From a checkpoint of a small image captioner: encoder widths [128, 224, 384].
Rows from block 6 of the image encoder of a small image captioner, named by matrix and row number. Rows with one number belong to one channel. Each number is 128 + 24 x the weight over its row's rms, rounded and kept within 0 to 255. All counts start at 0. Numbers have three digits each.
After each channel's rows are labels from the 100 images, of 14976, where the channel reaches its highest value: "responds to" is what is common among them; "patch colour" is the nearest of a few named colours to the mean colour under the peak. Only what is clearly more common there than usual is listed. The data: rendered roads seen from a driver's seat, with toy cars, trees and houses. In brackets: how many of the 100.
# convs1: first pointwise conv (encoder.blocks.6.convs.1.weight, 224x224x1x1), inputs 168-223
# convs3: second pointwise conv (encoder.blocks.6.convs.3.weight, 224x224x1x1, transposed), outputs 168-223

convs1.177:119118143140093109170148130155091153105105139161121140157103143134153117124103102124087167177101164140180128159135132117106089100148193130163123132157124143131103104132
convs3.177:148110150159123134115086142131113110150117127153141157160133144177179119110100105112102099126155115129102150144143142118147157154111129145058165161140067109098119109123
responds to: lamp (67)
patch colour: white (26)

convs1.223:113119112151138118084187125119145107172146112171120151156138116164116126130090110130113156170145116148163158151096104110094126176169121079137103139102165099126144152095
convs3.223:112105139117127164129111075153088108118123121111143100124082128137144139106154151154123141122113109113124126133165180082080098120127131149110141153160176137108142125154
responds to: double yellow line (73)
patch colour: yellow (51); orange (33)

convs1.30:146149126114114115138119097078133149144152112138159125090092170127130141114150154128115082110101085146120103099178121121171108146145098104161144139164146133090148090142
convs3.30:166149145130139123158126147108142093092127131153077116150133100148154143143131137143150146130165168131117160160127154101158120122085118112090151117161104120122135134126
responds to: vehicles: two (69); pine (64)
patch colour: white (43)

convs1.134:108159097116108116107132145139152100134139131102078157137099121120165120108121161114115160109105133166140137120110119124144151152089124158126158100109116147091159086095
convs3.134:146134102093130143140092115123108152086126087167145151145157131144153148139179134085181124102139132118159109157162133107110116152118137113146087085088169172127126117123
responds to: vehicles: two (67)
patch colour: pink (25)

convs1.44:124095123138146096092160104111147112121139102093121127094074127137149127114106113097155150117116117140156105162112114085102099134120140149103129147120143127102126091138
convs3.44:145120097106097108113165162119117103144109130121094124092127091132096129129155095108157111130097089127129142139154133087122135162129110082181157112133144112139140112125
responds to: pine (65)
patch colour: cyan (56)

convs1.20:163127132124121166153112142113102145110126091161162121152150132131170085113142137113167066102129105115138128168130106151128088165156128109145135136162146125083129151133
convs3.20:178114176151094110130109079111171168177091147134109144121153092120133161106132145123106121156098124105100117151159132123114135145130168156110120124123155119122117169145
responds to: pine (72)
patch colour: green (73)

convs1.168:086101123114174089082165155162146154114092123095139159137117125147120135120135132132157138085120130128087088086106108162093095120134113174124094101172140127111126126106
convs3.168:097132133121141130129142177103155139103125102172136147148133122112152115108151138155102101126116126152084129114167138159121162107116144079125081157139103144163116150114
responds to: house (62)
patch colour: green (36); cyan (35)

convs1.54:100151179119123145116134109124160094130120129151153119108082125134125157155096142140135117145137109119130141140148145140158124103126098160086073127126095090169147124111
convs3.54:132138128148141105123126143095149123128174112160141111121082147076102140127153116084127134091133116111121162142166103133087137141086086128121131156141136100097093118136
responds to: pine (61)
patch colour: green (25)

convs1.46:126106098145148122099152139123121152137120149121140134121119102108129168127107107121089167183160132131155088164087139101128136095110167128124147160097104120099171128126
convs3.46:116125080142133093103096175126103130136129108093110143160172163127150130158095136159095165096104130097157110153148168103142118108091138109080149141124118128139142111168
responds to: lamp (84)
patch colour: grey (56)

convs1.2:100125099095142178137169107131145161147137127179151116122086107085142137119147120099151159141093154096095125130160134150107119105103092124165121152146164145113131109143
convs3.2:105135149089083132148137115151141114106127150103139146138125104068143140115124133105146134140150122088122146094069131084138118120124124113158126116146177089140175163181
responds to: pine (94)
patch colour: cyan (45)

convs1.90:154147133095099106137094103131170094090106146132171138122134167104113141152129116137128095156132136187100132065127093130183150169144081135162141132103102163081137163079
convs3.90:123135146128160132158150163093136091156134099125125098127120170108161109085117102133116150123157126103081122122114106167108113137097145111152163087117101132145109149150
responds to: snowy verge (63)
patch colour: grey (50)

convs1.203:081097106141177134076158128098136135136121178111135161120090138105117144084109095146163111097088104140125094152144112130161102121127108156126144127155148083128091112153
convs3.203:119087097110154143130139124120138143125082144134134102114130115172125122128153095124169107146089108150111148108140147144154135135143151101151135155106122160140100090139
responds to: pine (84)
patch colour: grey (52)

convs1.212:144105114142113120138111162138146084123089147134131124122103167118101101143165120123129123143168125094135155151131156101096117156127124161115120122158143120088166111157
convs3.212:104151119146136165112106104123094135099153095135145163098104148137105105156166100161130097139128093144140163102145116123117119131105163137102104159129105116130162104121
responds to: pine (80)
patch colour: grey (46); cyan (37)

convs1.173:134153104155151154110114110098153083133112180154117122131145143092129132116138102139146095108120109099133097159107131151111160121131102119159176183161114135152105159137
convs3.173:119162102125126167140140145167142152165141139092172090088155142130145125149139135141140171093155161115086142146131159097160081054092153100107131121154159137161107163134
responds to: truck (93)
patch colour: grey (48)

convs1.155:108073151155130161112102111151086156159165158131125125148115080167136110154143095134114129142177146074096109150122117109134160109157106142147153136158146086097127153112
convs3.155:112108128143142126122152134116100134094124162133156112170082081133135144154143110131118180101138117136090102153155125149136125088117185140120113103100113164143124113152
responds to: truck (86)
patch colour: pink (37)

convs1.106:134121130113130135096126158134143172132145075117107141115104126156132106103167108144128150118100138130119071088159131103168149118102111172109134137123145124137097099122
convs3.106:134161123170134143171137143142126105100154100156115174127128099133148140136129149153124091105154103124102104142133153135126147106184117102202144134135088130147127127134
responds to: truck (87)
patch colour: blue (35); black (30)

convs1.12:092154159117115141130163153145087114125156093146080108096109146107109151113097112102126084097128092114142109158104101099115131135155111119146120133127137107144161083121
convs3.12:153103125153138161097087112132100166156087111136112128171135105137147125084144104113088093134144096100109091100107133149145142107157126153126141179102118100109101160154
responds to: tree (80)
patch colour: brown (65)

convs1.176:099146120108128097133112139131157119110117128118134148100144140117135131118153154149086068139184108129078114079156149100153113150148128098124161124146146112122111102151
convs3.176:140089152106099096126115116119158153092156148100093139123110088147106155171104175127109138124130102131139148112116140148096104095151085159136146119123174137135163121103
responds to: straight (63)
patch colour: white (40)

convs1.111:091127073163111160095154168170174102179154093110167150116122178107087117098140133081150098140121161108160118140131122141148137122160141123157131147108122157142118118103
convs3.111:117081119082112143122137156093116137074118113101113110060109086096100108167113135128081135098096144132125119135092135075154129102146120089122153130113126114093146153166
responds to: pine (65)
patch colour: cyan (46)

convs1.48:103115165136120122112168094131133095145114146090149186111148122107106171098121173105139130158129131161084090142104133141128120117144120111120169147123163085093154128134
convs3.48:127125152144176123148116144130129147118177119166094158104129146116172101147137098148156111091157148122102114135170152147094101098131160142071132147148142146110122122118
responds to: lamp (63)
patch colour: grey (61)

convs1.147:109100150130125161099122145142171149085118134130118120179129083116150167150158135106150128101172167108128130127124096081106133162127105159122148167094118120119102076124
convs3.147:098163140157132118144111101121125114104136110137127091113148089107114165120104134138114139097150138177164162176135119122163126152120124148172140138158164100144103167139
responds to: double yellow line (49)
patch colour: grey (47)

convs1.67:138146108124132150167119110136122178153116123089111135142144124081135143162128069105140096131094159117139130104103108124164178154195162096140147091113159149131140162118
convs3.67:095130119167130148153121093147122095144142193148093126131099084126132104125098135131104125157163136124122142138124126099125154129108168113156129145142101148119125142179
responds to: pine (66)
patch colour: grey (60)

convs1.49:154141147104133142157113130121193141087106177133085110113127106127168151090143116127113102136115148107119134106108148126122149137121144123109154117117150152145127151164
convs3.49:146161131104114107102125109150122134098102144106108089153110127108139117094164153131150148136146144160149108117116139124147169119111132150131148155129094130087088095171
responds to: tree (66)
patch colour: white (25)

convs1.95:152149150174096133139113169137164156064100147161156111174143167124092126100123141143155127107136093114162168137120165085129147174106098101156116169123115105128181142096
convs3.95:140152097146116134161145145109093176156104131116135128107121128092186127147071107130114095085121145181166160131139127122153111152132149172162142142144197138128172145154
responds to: double yellow line (76)
patch colour: orange (30)

convs1.76:108094094154148112108163149108118123104133152143125162117104096108111098085150115168112161136160146131115167167113155111152108125142083120151109117153163118128122121161
convs3.76:117161154091091136135104110081091126094136129130115100097162108142127142124095112176122123154100103176120137150132118124130077101154131128142108136124115159095101122153
responds to: barrel (61)
patch colour: black (36)

convs1.166:148096176125093113145079089181147096105150097180136153140112119082148108182111165135120142101130139159097102166162125094132166146100136134106127141144120154127105114070
convs3.166:160128160116118120115101123146124159107172103140146100086116137126151122125121107173127106169106163145095102175155109113113193122144102138103134093124142092089175122116
responds to: lamp (94)
patch colour: grey (64)

convs1.70:109102123105075127095140134148099134103097136163152112153107078118100102136121122136149144128107116125140081115140132086146142107092165128111149103104140118154106124145
convs3.70:100179125102113138128116143152121111120139134130102158119136142154130155153150180106114100151132142130150138138100114102115141098150134178129108120121122089106168140096
responds to: pine (94)
patch colour: green (40); yellow (25)

convs1.78:119116091109086100089146150119106162136104106123110114146121121127156163134091093116110117101101106093110139142107130105092129134147146082111175098116134124149148099150
convs3.78:117145120133084157189146094151150121117122105107090111088109178124117116124130151083105150100132136148113140122089106104140115124120147111115132107192106149148141149134
responds to: tree (65)
patch colour: brown (75)

convs1.8:148111140131125066136124139090138166094087094119120127125115136120099148099147090134164107128097121133103103075144123126089099109154145098147089143125147149154123136114
convs3.8:135142157115113105097165110122114090152133091128120133147152161102141139134127170117077158147141103134123128114152131109170105108110128137122120118131100108093122151154
responds to: snowy verge (61)
patch colour: grey (45)

convs1.94:115086146097155123129105148132113116130130143146130125136169103131123149112101118137129145102165181107169107109120146132132114117167170157170081111126141112159129106142
convs3.94:121151114154136127130124140083170127100100110153092136121111102132140121150147099096129157180166132127159165127121148164155107129154130092126181171117094114168125122161
responds to: tree (59)
patch colour: yellow (26)

convs1.51:160116127147095080138141097095097095126106106182081151154115148151151092133108136113153136144161104089139120148156154076101163147105171146150112092140143168136112131118
convs3.51:143170106142118121083158117117112117142094112149095172123096137136084137092135162116118115120088073107125167136162174091114098109114105094151136131159132106117132138107
responds to: pine (59)
patch colour: green (44)

convs1.186:105117141114098127118167137138106112133122108112134126108154098124172122103175127152153136162109112146109079131147140146145119114145092100151081102150152122092093148131
convs3.186:171159128094148109117143138151126149099156114118086112120101147113082145118146110120121099153105130153099102102125114149165141135102099152151138123101161118077149091126
responds to: bends right (60)
patch colour: white (39)